Weights of a small image classifier: 64-pixel images.
Rows from block 6 of a small image classifier, named by matrix and row number. Rows with one number belong to one neuron. Each number is 50 + 10 x the weight over its row's rms, rounded and kept within 0 to 99. All counts start at 0. After the name is the row's rms in percent of the matrix's.
After each neuron's rows are labels from the 100 images, of 14848, where the neuron reaches its highest value: "top examples" is what is common among them. Only what is clearly more common there than usual is listed. The data: dead-leaves pictures: piles of overlapping shapes.
# fc1: MLP up (model.blocks.6.mlp.fc1.weight, 1536x384), inputs 64-127
# fc2: MLP down (model.blocks.6.mlp.fc2.weight, 384x1536, transposed), outputs 64-127

fc1.528 082:55 49 69 63 31 35 48 46 58 37 55 33 64 54 57 56 38 36 52 51 70 40 56 61 67 38 54 60 62 41 46 45 59 49 44 82 59 67 39 32 47 46 69 48 72 48 46 55 49 67 47 41 60 47 65 61 42 61 58 58 58 52 38 48
fc2.528 067:34 53 39 53 43 50 42 47 39 55 25 48 41 62 40 49 58 46 47 51 44 50 25 54 23 48 47 49 51 51 50 45 42 58 59 62 54 63 45 29 41 63 30 41 50 53 42 54 49 45 48 48 57 52 63 55 69 40 52 63 46 57 50 38
top examples: warm

fc1.198 123:66 43 48 47 54 49 54 46 68 47 62 52 55 32 47 54 50 48 52 52 52 46 57 43 50 19 39 53 64 38 41 57 47 57 45 60 64 41 67 65 62 64 60 60 52 53 46 30 58 67 59 65 41 42 52 51 51 49 42 34 54 42 53 35
fc2.198 130:50 36 61 52 42 55 58 43 38 61 58 52 43 35 51 41 45 53 43 51 50 46 46 55 64 51 38 44 45 48 53 46 35 48 45 49 39 50 73 50 57 52 55 53 60 61 46 39 63 55 33 60 48 33 53 53 48 51 42 55 40 51 52 57
top examples: warm

fc1.13 118:59 49 53 54 52 56 59 62 40 44 43 49 45 63 54 48 49 52 42 32 65 45 57 55 58 50 36 44 49 47 57 39 43 51 45 50 50 59 58 45 58 52 51 23 67 43 52 45 73 46 57 55 40 60 54 63 40 46 49 70 47 49 50 80
fc2.13 121:38 69 43 58 50 50 39 51 57 38 46 50 64 42 56 45 43 56 36 40 52 44 48 68 58 34 41 50 59 51 43 47 51 42 60 38 33 57 52 54 46 56 47 62 71 37 46 44 61 56 44 39 31 67 39 51 41 53 53 45 69 47 63 57
top examples: warm

fc1.568 137:47 70 48 50 52 54 44 52 48 46 54 48 45 63 47 61 64 58 21 47 63 60 56 67 58 51 57 45 46 73 48 55 54 47 46 44 35 41 47 61 52 38 49 35 44 56 71 21 46 51 39 55 43 37 39 41 45 53 42 64 55 46 55 45
fc2.568 136:31 44 59 52 47 36 57 38 48 42 46 38 43 35 37 31 45 58 61 52 38 55 32 23 38 47 48 53 37 50 47 53 65 45 54 48 47 59 48 41 49 65 48 60 60 63 37 65 45 48 46 39 44 64 50 46 53 48 67 43 26 55 51 58
top examples: vivid

fc1.612 124:41 69 55 50 63 35 37 44 38 63 47 57 57 43 40 54 47 59 49 21 47 68 46 64 44 45 38 50 48 56 80 50 47 27 72 41 41 40 42 47 51 41 40 45 47 34 64 55 37 52 41 40 53 61 44 49 46 52 67 72 54 57 53 40
fc2.612 125:43 42 63 55 56 61 55 57 39 52 53 47 52 41 44 52 59 38 47 48 41 46 43 43 48 40 57 39 51 64 58 48 62 52 49 50 46 46 58 52 63 37 49 59 48 61 45 56 40 47 35 74 63 56 62 60 74 58 33 45 55 50 35 52
top examples: mixed sizes; cool

fc1.483 119:67 37 55 40 50 54 57 46 54 22 48 57 52 46 52 44 50 29 42 39 59 50 56 48 64 51 37 42 46 43 51 68 59 67 58 57 54 54 64 50 47 43 43 46 49 42 71 68 56 59 59 62 62 64 54 51 56 47 58 58 46 43 41 56
fc2.483 121:48 58 51 69 41 52 33 52 57 49 33 46 55 43 48 45 42 52 65 60 46 34 53 47 32 35 58 56 48 29 50 42 28 42 67 47 56 47 52 45 57 65 68 50 64 46 57 40 53 46 52 33 48 55 57 58 45 45 43 55 30 53 49 40
top examples: warm

fc1.743 071:42 57 58 60 54 33 41 47 52 24 62 44 44 45 61 37 45 46 42 25 64 56 58 62 52 47 41 55 49 59 58 61 59 46 48 55 55 53 44 39 53 44 47 57 65 60 55 43 51 60 47 40 42 46 48 53 49 63 55 51 55 69 60 75
fc2.743 067:34 45 60 55 46 49 61 54 31 56 35 42 48 41 53 47 44 34 58 49 50 26 57 34 59 56 48 46 57 58 43 51 47 39 35 55 46 52 62 41 60 49 56 43 28 56 71 49 52 59 53 53 60 59 50 54 62 45 56 52 57 53 57 28
top examples: textured; large pieces; pastel

fc1.312 122:46 64 46 46 54 48 41 67 46 49 49 50 48 64 39 47 53 58 44 42 43 55 57 54 19 49 56 56 70 65 54 56 36 63 61 57 67 44 41 42 77 42 39 53 53 52 60 53 46 48 50 65 51 52 42 54 57 43 45 58 61 71 50 49
fc2.312 129:69 46 42 41 50 45 43 43 46 63 55 50 21 58 38 45 51 47 48 43 57 64 50 55 64 55 41 62 56 36 51 57 34 43 54 53 48 41 45 75 45 60 54 37 39 64 17 37 51 69 47 49 53 29 55 45 25 50 53 51 53 47 54 55
top examples: textured; earthy

fc1.95 122:35 34 35 62 44 51 50 47 54 47 38 49 35 33 56 60 57 41 56 39 49 46 51 57 58 27 41 52 64 38 45 39 38 42 42 55 51 54 59 41 38 73 31 57 49 45 50 48 59 59 43 36 49 55 50 57 55 54 48 45 22 62 68 42
fc2.95 125:54 58 64 50 44 51 50 39 62 41 42 38 52 57 59 26 52 69 53 50 45 59 45 59 73 45 51 44 44 55 47 34 55 34 40 49 39 46 39 49 48 47 63 55 32 42 44 48 58 38 32 44 40 68 54 56 52 47 39 56 50 63 53 58
top examples: vivid

fc1.243 124:64 49 73 35 50 61 36 34 43 53 53 56 46 64 49 54 54 45 53 37 74 73 68 82 65 49 12 51 65 52 72 49 44 32 55 48 60 62 52 40 41 57 34 36 64 43 57 39 76 50 45 55 52 49 48 52 38 57 61 57 51 42 54 48
fc2.243 128:53 70 37 57 61 46 53 39 44 47 37 41 67 51 64 50 51 46 50 54 60 39 53 41 47 35 52 60 64 44 56 52 63 59 47 54 46 44 43 47 60 58 51 43 50 50 50 49 38 55 75 46 59 51 51 60 50 49 59 45 52 66 29 40
top examples: mixed sizes; warm

fc1.405 096:44 43 63 57 31 35 36 48 45 40 36 36 46 46 59 58 49 40 38 33 57 45 51 44 51 48 51 69 59 49 66 30 39 42 54 50 54 52 42 44 64 46 34 54 53 57 60 40 65 56 57 33 51 60 55 60 39 52 63 55 46 41 41 57
fc2.405 087:50 59 61 45 52 51 54 58 47 32 44 57 40 64 39 55 54 59 34 53 55 57 48 58 40 50 45 34 57 64 50 41 41 54 55 52 42 40 49 60 65 34 37 34 47 51 51 51 64 43 62 50 54 41 51 49 49 53 49 75 62 39 60 59
top examples: vivid

fc1.489 120:62 42 53 64 42 36 42 54 58 40 53 55 38 38 53 47 58 59 42 41 58 50 59 50 54 44 49 57 40 43 52 58 42 42 51 60 61 51 40 47 49 62 53 50 47 54 49 50 56 56 63 49 39 54 44 45 40 50 57 55 44 57 60 50
fc2.489 122:64 47 55 51 54 52 47 50 41 41 67 78 40 45 63 31 58 39 23 46 57 63 55 58 50 65 40 43 61 43 54 50 44 52 52 43 46 44 61 56 54 57 39 57 37 52 63 54 43 45 74 47 47 26 45 32 52 39 50 66 43 34 52 43
top examples: vivid

fc1.627 107:37 44 49 67 47 30 44 36 54 56 40 57 62 60 45 41 58 24 49 18 58 47 53 55 46 38 51 52 50 49 49 44 51 41 43 83 51 53 49 50 51 43 31 51 62 44 39 50 70 75 47 36 53 56 54 55 48 64 59 56 50 54 57 50
fc2.627 108:63 55 55 63 37 44 72 60 42 65 80 59 55 46 53 63 57 54 47 33 45 48 61 45 49 43 54 50 63 57 42 28 47 56 46 44 59 45 26 56 58 72 49 49 43 46 45 74 61 53 43 33 43 41 46 49 49 42 51 66 40 45 63 67
top examples: pastel

fc1.499 129:64 51 60 48 54 44 36 42 63 26 58 45 33 37 40 45 40 23 50 42 67 56 55 71 56 36 45 54 54 45 46 57 59 39 54 49 43 63 43 44 36 39 51 47 49 50 60 41 34 77 43 55 55 47 61 66 53 56 50 52 58 52 42 60
fc2.499 135:55 63 42 58 45 47 52 55 55 52 52 69 54 56 62 30 72 54 47 51 60 36 63 26 46 54 35 49 66 31 63 63 51 47 50 45 51 45 62 57 50 39 34 60 69 42 51 52 64 56 47 49 51 55 45 46 48 51 55 55 42 46 51 63
top examples: warm; large pieces

fc1.348 120:60 69 55 52 50 53 50 67 47 49 24 45 43 65 41 43 42 35 59 49 60 66 38 57 52 35 47 47 69 58 64 48 60 45 70 61 55 53 35 48 52 47 52 35 51 62 38 42 49 49 41 64 52 57 48 59 55 66 50 53 50 55 34 44
fc2.348 117:35 34 45 46 61 61 42 29 52 55 54 55 65 39 36 35 48 52 39 43 49 49 42 54 66 47 51 43 37 50 48 38 55 43 50 50 28 59 60 59 45 67 48 53 69 38 62 58 49 37 44 61 44 76 43 50 61 48 53 59 45 59 34 54
top examples: warm

fc1.601 129:40 69 48 43 60 42 59 41 41 43 45 46 34 32 60 43 48 49 40 31 55 48 46 54 63 53 39 50 54 65 62 51 53 32 38 46 34 50 50 46 55 63 36 54 65 68 56 50 47 54 35 35 34 53 49 52 54 64 57 38 30 50 55 52
fc2.601 140:62 46 61 56 49 53 51 59 40 44 55 42 40 48 41 60 48 61 57 51 38 43 46 67 66 44 28 68 57 30 63 57 42 66 56 60 70 47 54 46 57 73 61 52 31 63 44 45 48 46 42 57 58 37 58 52 39 66 58 41 57 44 50 51
top examples: warm

fc1.545 122:66 52 67 46 24 52 51 49 46 46 51 27 48 74 49 63 48 43 58 49 63 59 50 65 45 47 44 67 52 45 58 68 60 48 46 67 48 41 53 37 35 37 52 56 60 40 66 51 44 53 53 45 36 48 55 49 30 63 61 53 42 51 56 54
fc2.545 123:43 61 55 56 45 63 40 51 45 45 56 44 61 33 68 51 47 31 46 57 59 44 59 56 54 49 44 56 61 43 55 41 60 47 53 40 54 43 52 41 34 39 49 53 60 60 49 45 49 47 58 37 74 41 59 69 55 46 65 54 58 51 30 52
top examples: mixed sizes

fc1.460 098:59 72 55 58 46 47 50 47 48 46 63 51 67 50 47 60 49 42 67 55 78 61 72 58 56 39 40 41 66 58 44 42 60 57 50 63 60 57 49 39 54 41 61 56 48 48 64 50 37 71 40 52 49 28 61 55 52 44 67 60 43 44 50 50
fc2.460 091:46 41 38 54 63 54 49 56 56 54 46 51 50 44 53 57 49 47 40 55 36 35 53 44 60 41 51 49 49 56 57 50 47 57 35 45 40 35 46 64 42 38 51 55 33 45 50 42 36 45 46 59 53 55 70 56 46 46 32 46 53 54 43 54
top examples: mixed sizes; cool

fc1.300 133:61 55 56 47 55 45 42 26 61 49 49 51 76 51 38 54 46 47 42 46 49 78 47 59 46 52 53 53 44 65 59 54 58 57 59 44 46 48 23 50 60 49 50 40 55 35 57 56 34 53 44 44 38 51 55 53 53 46 45 54 50 38 51 66
fc2.300 139:51 43 43 61 52 63 43 62 46 67 48 42 40 44 65 40 50 56 56 44 47 54 32 50 58 38 46 67 55 37 43 48 60 58 55 48 50 49 37 62 44 65 58 50 41 56 24 42 55 56 66 45 47 53 56 55 49 51 52 44 50 66 43 48
top examples: textured; large pieces; grey

fc1.288 071:48 60 48 63 48 40 38 66 55 38 54 53 41 59 33 70 55 53 50 47 55 54 60 66 30 42 47 62 44 62 58 53 37 60 48 63 63 49 60 43 56 51 41 40 49 37 54 45 63 56 44 64 28 48 57 57 43 55 47 51 38 51 65 49
fc2.288 063:49 65 53 56 73 44 57 56 68 52 41 58 52 52 43 39 63 62 52 59 45 64 47 41 48 58 47 51 48 38 44 56 45 56 48 49 49 51 58 47 53 63 49 41 59 48 39 56 35 49 49 43 58 64 49 41 45 29 48 57 47 46 52 46
top examples: vivid

fc1.761 080:53 56 47 61 39 32 35 46 45 76 40 59 62 56 36 49 54 28 61 45 65 50 53 66 40 35 48 47 60 56 58 44 47 45 59 62 56 56 49 60 44 68 51 54 62 50 41 41 49 71 52 58 45 58 54 50 40 66 49 49 58 41 63 44
fc2.761 069:58 58 42 36 40 51 61 73 45 65 51 67 31 70 31 60 48 62 48 52 57 47 37 40 51 56 58 35 59 52 44 69 60 44 43 44 29 51 40 63 41 46 36 37 25 40 51 67 36 68 44 35 40 63 31 27 51 41 51 52 51 48 63 73
top examples: vivid

fc1.8 064:39 51 66 31 43 32 40 51 44 47 69 45 44 44 57 43 58 46 57 37 56 57 60 38 65 30 40 53 60 57 57 45 54 49 45 53 47 52 55 55 61 41 39 61 68 39 52 45 39 46 63 62 35 34 58 59 53 39 49 41 52 35 49 43
fc2.8 052:65 33 56 45 63 42 47 52 53 62 45 47 44 40 54 37 45 59 35 59 44 52 45 41 59 63 65 55 58 37 49 63 57 58 44 52 54 61 54 45 49 56 48 57 53 47 28 52 50 47 55 52 47 39 62 59 62 44 34 39 52 50 39 66
top examples: vivid; mixed sizes